Rows from block 0 of the decoder of a small image VAE, named by matrix and row number. Rows with one number belong to one channel. Each number is 200 + 20 x the weight over its row's rms, rounded and kept within 0 to 999. All counts start at 0. After the name is the row's rms in percent of the matrix's.
After each channel's rows are labels from the 100 images, of 14848, where the channel reaches its highest value: "patch colour" is the nearest of a few named colours to the mean colour under the peak. Only what is clearly more common there than usual is listed. The data: views of escape-time and Newton fractals.
# convs0: first 3x3 conv (decoder.mid.0.convs.0.weight, 192x192x3x3, each kernel summed), inputs 96-191
# convs1: second 3x3 conv (decoder.mid.0.convs.1.weight, 192x192x3x3, transposed, each kernel summed), outputs 96-191

convs0.99,134,204,235,238,198,217,210,182,130,213,194,209,191,204,200,188,207,197,199,215,201,178,203,180,170,193,193,185,194,193,217,218,184,187,170,206,204,204,177,186,178,210,171,207,189,199,202,210,200,196,201,190,177,206,152,202,215,209,180,183,185,224,177,213,124,198,196,221,184,188,180,180,164,227,165,192,185,254,202,209,208,161,208,192,192,186,183,249,198,200,210,188,230,201,167,178,180
convs1.99,096,202,236,219,204,189,194,213,172,205,214,183,200,182,209,171,224,166,192,203,197,209,200,165,209,197,156,186,217,213,210,199,185,205,181,227,205,202,203,187,187,216,228,229,202,218,188,261,182,206,198,210,194,221,188,205,207,195,203,162,189,260,214,183,190,207,183,191,159,173,177,197,200,267,205,182,209,202,189,208,194,227,225,220,194,184,170,182,194,188,211,239,198,228,203,186,177
patch colour: pink; white

convs0.134,084,202,194,208,252,202,185,187,202,202,168,225,203,176,188,213,172,175,201,191,178,208,188,185,200,206,201,216,176,207,183,192,183,180,188,206,222,196,149,254,167,192,151,204,159,223,196,215,195,155,168,196,175,205,187,192,223,195,189,213,164,199,159,217,207,202,177,176,221,249,190,198,187,194,171,194,198,218,205,183,204,203,202,177,189,189,189,198,195,167,201,209,232,210,171,188,201
convs1.134,103,237,196,200,212,206,211,168,212,210,193,193,161,194,236,228,206,211,214,190,187,190,248,234,218,173,178,133,196,203,183,213,212,212,195,222,181,203,212,212,208,209,202,184,170,207,223,197,215,202,171,221,179,216,193,221,239,205,210,189,212,229,204,187,184,217,191,202,244,197,176,131,158,185,164,195,182,193,174,188,207,235,231,198,198,179,209,236,218,202,215,206,213,188,203,200,207
patch colour: grey

convs0.130,098,239,205,187,225,210,196,212,224,205,193,215,225,224,222,203,194,192,197,230,221,212,216,193,203,187,229,211,190,205,201,193,215,209,218,202,210,221,223,183,197,195,200,216,221,227,178,189,211,222,227,190,204,215,219,229,182,195,202,217,190,196,162,201,216,202,218,206,202,215,214,188,196,186,204,169,196,223,241,195,218,213,200,200,192,182,189,197,199,206,195,225,188,205,172,186,230
convs1.130,108,193,235,182,216,220,206,197,199,215,191,221,206,170,195,214,165,213,170,188,193,187,213,225,218,209,184,196,195,198,196,175,205,226,252,229,196,212,196,196,201,179,180,204,203,218,183,214,176,210,204,200,159,211,212,230,220,201,211,187,183,177,211,206,180,200,203,197,184,184,213,160,199,216,196,188,171,214,190,212,174,199,220,229,199,200,188,194,225,236,228,213,191,198,213,168,189
patch colour: grey; pink

convs0.28,078,217,192,200,220,208,203,190,225,205,206,201,187,202,210,181,231,173,222,215,206,187,210,225,190,184,223,198,201,163,183,213,202,194,180,163,206,209,202,163,195,191,184,230,215,195,211,202,192,204,194,182,211,196,186,187,198,176,249,206,222,228,224,176,235,225,250,197,229,222,189,204,209,185,225,213,203,204,215,205,209,176,205,235,214,246,186,202,201,190,189,198,172,197,205,209,199
convs1.28,076,231,233,203,181,210,207,211,181,197,208,203,190,192,217,229,192,209,162,184,175,181,214,214,184,203,173,212,231,185,242,217,196,179,204,199,198,245,225,212,194,176,221,178,199,212,181,242,172,206,197,267,190,230,193,220,201,204,224,193,184,170,244,183,174,202,195,204,209,202,220,214,181,224,181,188,213,243,214,215,225,192,219,235,192,222,206,202,193,182,178,217,188,198,197,205,194
patch colour: grey; green

convs0.10,088,184,204,157,208,209,186,193,176,198,192,194,180,176,216,239,215,207,222,226,188,237,217,191,208,195,230,209,195,198,201,197,208,228,195,190,179,233,199,186,198,213,203,215,237,220,210,185,186,188,207,212,206,220,206,205,191,211,202,196,195,212,189,166,214,217,196,212,181,172,231,223,197,233,201,206,188,190,225,177,201,226,224,205,212,251,184,189,211,167,185,216,212,216,193,221,225
convs1.10,096,172,213,171,185,226,205,186,195,189,186,191,197,203,219,208,189,209,173,187,163,217,160,190,191,184,181,210,228,216,213,187,190,227,186,171,209,206,237,202,186,203,208,200,242,217,188,213,189,228,179,230,196,216,153,204,180,193,223,195,208,220,187,200,197,182,180,220,188,204,196,207,191,169,200,172,192,201,203,200,219,239,210,214,202,216,198,217,222,200,198,211,218,192,152,212,205
patch colour: pink

convs0.97,092,187,197,181,200,231,226,225,193,201,211,237,221,188,206,189,201,212,213,219,240,214,204,210,184,194,195,201,177,176,199,234,197,227,208,232,203,195,163,187,192,235,133,196,202,216,203,230,231,183,185,194,208,209,227,213,216,167,154,184,212,214,221,192,167,210,179,208,182,213,183,176,172,245,163,172,190,209,200,178,188,149,210,205,213,176,227,202,228,188,202,187,213,201,208,193,237
convs1.97,096,219,198,198,198,184,195,193,181,172,191,186,190,191,216,213,208,203,210,213,197,210,210,200,182,213,188,179,231,210,215,199,175,184,190,203,195,178,249,181,218,188,217,193,188,193,219,192,188,212,186,253,224,219,204,194,195,200,195,188,176,257,203,170,192,187,180,215,213,181,170,141,158,201,175,201,219,145,204,205,178,194,221,222,195,188,164,250,173,214,175,203,188,177,202,199,197
patch colour: grey; pink

convs0.94,123,211,198,204,160,218,218,192,192,190,201,208,218,208,199,219,209,188,188,219,234,152,216,195,205,216,200,173,192,174,211,226,199,167,205,216,213,193,190,245,192,191,199,157,208,231,218,191,189,196,204,219,204,218,183,224,170,195,189,183,175,210,183,179,180,222,215,203,190,198,204,187,214,222,189,213,163,189,211,180,221,189,197,163,213,158,217,186,218,214,205,197,189,217,202,197,218
convs1.94,093,208,178,253,210,187,216,215,205,184,223,201,215,205,211,212,178,178,192,184,213,172,199,193,210,194,205,169,213,176,193,192,234,186,209,198,213,216,198,194,192,202,187,237,207,249,202,219,228,203,194,198,235,198,151,216,206,195,207,215,192,208,198,204,197,212,229,173,176,224,180,151,207,214,214,213,177,166,219,218,195,209,238,197,189,161,204,169,190,216,205,192,214,238,199,195,226
patch colour: white

convs0.22,119,206,236,168,185,233,180,191,201,204,204,220,251,221,199,218,181,206,208,197,182,185,197,184,240,184,203,206,198,205,188,202,192,201,194,181,206,202,230,220,182,200,235,191,202,231,190,178,187,188,192,201,182,189,176,192,203,161,207,225,220,176,155,189,216,193,189,244,213,205,191,208,215,216,201,164,180,250,210,203,211,195,234,213,182,237,187,225,184,198,235,213,237,231,214,233,222
convs1.22,079,226,183,208,192,223,193,218,213,205,201,165,201,214,211,177,192,173,210,220,234,179,242,169,211,201,201,187,185,185,207,202,175,207,187,177,165,218,203,173,179,212,180,204,228,179,223,188,210,195,219,222,215,218,219,220,219,222,203,189,200,240,179,200,175,249,204,201,191,211,236,213,196,204,212,237,207,208,238,192,204,194,178,192,210,190,193,231,181,193,240,195,229,178,218,203,201
patch colour: white; pink

convs0.31,098,212,220,202,200,209,205,206,213,192,222,184,190,182,198,219,225,177,186,203,205,151,216,205,188,171,173,187,160,182,194,204,186,182,195,209,191,163,189,241,203,205,232,223,214,190,216,227,193,214,183,224,184,199,195,173,179,216,166,171,181,208,223,235,186,205,182,204,188,192,188,173,208,173,202,250,185,206,212,202,188,204,192,190,208,156,219,199,214,241,200,179,185,203,237,179,202
convs1.31,107,221,222,183,205,192,202,196,206,210,199,223,215,225,202,216,204,214,214,179,192,209,207,207,218,243,199,161,220,209,180,222,185,169,186,221,204,179,224,180,220,229,210,170,159,220,183,196,224,213,211,217,189,203,171,195,241,188,211,194,161,209,197,156,171,218,189,170,221,204,186,212,196,207,182,207,171,223,207,207,195,229,222,195,211,209,170,189,200,197,171,213,162,216,214,241,202
patch colour: white

convs0.121,088,186,223,239,222,189,207,207,205,214,200,197,201,223,210,145,201,210,204,220,204,236,210,211,183,209,206,195,251,210,217,180,229,216,210,205,207,202,215,170,225,209,201,198,174,202,193,177,189,178,204,203,194,225,200,265,233,208,217,190,228,200,196,212,206,254,268,174,157,229,212,196,191,205,193,216,198,199,228,205,181,213,176,190,188,194,204,206,197,226,200,200,209,202,200,203,195
convs1.121,085,174,199,209,185,191,213,175,186,177,226,191,178,212,168,186,192,196,200,196,188,226,226,173,208,171,214,170,152,186,184,177,202,157,194,224,164,187,194,199,199,178,228,220,206,217,222,235,198,170,195,183,232,217,181,202,202,196,217,221,212,156,163,202,212,206,202,203,229,183,220,154,212,200,195,205,178,149,186,223,203,210,175,198,222,216,212,217,187,208,208,214,208,213,227,196,205
patch colour: grey

convs0.117,163,198,206,227,211,189,180,211,178,192,189,196,189,204,188,169,206,225,203,199,220,191,210,230,179,229,196,181,202,199,213,200,215,194,196,218,192,199,192,123,204,212,194,182,186,185,190,190,172,201,193,177,188,207,186,220,217,231,201,183,202,188,189,205,180,202,218,211,188,155,192,207,206,195,195,242,205,198,205,196,202,190,184,157,203,187,203,201,213,212,226,196,179,191,227,202,170
convs1.117,129,191,194,210,185,212,205,199,193,221,190,193,210,213,215,199,178,191,208,167,203,193,201,179,190,218,208,225,192,180,193,222,189,224,204,204,186,181,199,215,193,202,215,186,182,219,191,199,197,232,189,208,215,201,205,214,190,191,215,218,198,237,209,205,221,207,205,210,185,194,214,195,174,218,191,200,191,186,190,188,220,208,244,206,213,189,192,172,198,203,175,221,184,171,220,196,218
patch colour: pink; white

convs0.182,118,208,221,191,180,215,195,197,228,191,234,185,223,195,209,226,216,205,198,244,213,196,218,179,272,203,191,195,201,194,191,200,197,191,191,216,193,201,192,201,172,228,248,248,222,217,222,182,198,216,191,213,180,231,189,207,172,214,183,200,187,236,184,229,176,227,205,194,190,178,195,193,225,225,196,200,177,220,214,185,206,172,229,170,185,204,178,209,240,192,231,198,210,210,193,190,195
convs1.182,107,174,233,190,168,190,193,189,211,156,208,231,177,205,167,203,235,180,204,224,202,211,168,160,215,181,177,211,191,200,191,196,184,189,218,206,213,163,196,177,218,181,209,191,203,182,211,200,190,182,207,176,190,209,215,219,197,207,157,198,196,195,218,180,215,185,172,195,214,186,188,255,206,218,197,185,196,199,205,176,178,206,152,192,208,201,166,197,193,196,187,189,196,202,167,210,204
patch colour: white; blue

convs0.188,088,212,207,229,209,203,207,222,170,175,184,223,179,174,187,262,212,230,223,213,207,163,194,219,189,237,177,205,210,166,229,246,211,209,199,230,181,208,185,202,190,224,155,191,179,199,197,231,203,197,204,195,199,177,175,191,219,210,208,204,188,219,222,178,193,206,187,184,211,192,199,198,202,238,187,208,188,206,196,157,214,200,200,195,215,206,186,203,223,185,221,191,176,225,187,220,185
convs1.188,104,204,180,199,225,200,192,214,186,199,213,196,170,165,186,163,209,202,203,198,168,203,203,209,209,183,176,190,227,220,179,217,208,235,212,182,238,206,223,184,182,188,198,173,187,219,213,196,186,233,229,193,185,201,179,222,188,187,186,204,178,232,220,183,212,182,227,207,193,193,224,205,214,206,221,215,205,206,221,195,181,188,212,221,188,206,202,221,170,204,190,200,203,191,244,170,185
patch colour: black

convs0.149,113,178,197,225,172,181,191,209,211,207,220,204,194,192,199,175,196,187,206,177,195,150,206,268,181,202,182,179,172,188,170,214,185,134,183,197,182,187,210,206,181,221,175,185,202,194,193,223,212,204,197,195,249,162,196,199,217,175,215,190,197,178,234,212,223,181,208,229,216,177,201,201,176,157,222,184,190,174,188,207,229,193,203,207,231,205,231,193,197,208,159,207,184,203,214,203,187
convs1.149,086,226,164,204,199,235,212,232,191,201,225,215,201,221,191,185,202,190,213,203,213,172,208,245,220,219,216,193,230,172,181,208,174,200,210,181,222,184,208,176,171,219,193,170,176,217,214,169,211,214,215,192,196,211,144,222,215,218,195,186,223,199,195,196,192,198,205,215,187,219,207,198,223,202,173,183,233,210,219,196,196,172,204,175,220,171,197,211,229,199,212,221,168,168,208,189,149
patch colour: white; purple

convs0.106,106,227,211,190,208,194,203,207,211,192,190,174,162,224,210,183,189,217,199,215,239,211,231,236,199,220,223,202,194,207,204,192,211,219,202,232,216,214,226,188,207,209,232,186,193,206,183,222,176,201,191,202,182,219,222,212,189,216,211,204,217,174,195,217,214,192,201,202,197,185,226,238,237,161,196,241,217,199,201,210,199,213,196,179,185,208,202,196,212,203,193,203,193,206,228,219,181
convs1.106,081,207,193,197,199,168,208,200,206,215,169,204,237,168,170,184,209,165,161,173,201,208,199,183,165,223,181,169,208,206,210,196,201,217,175,199,186,193,200,189,188,182,219,211,222,227,251,206,181,219,204,228,175,191,229,194,215,243,212,198,168,186,169,229,185,194,204,202,203,186,221,175,197,219,208,198,209,196,215,235,194,212,196,213,234,167,200,234,214,220,191,189,173,206,231,202,200
patch colour: pink; white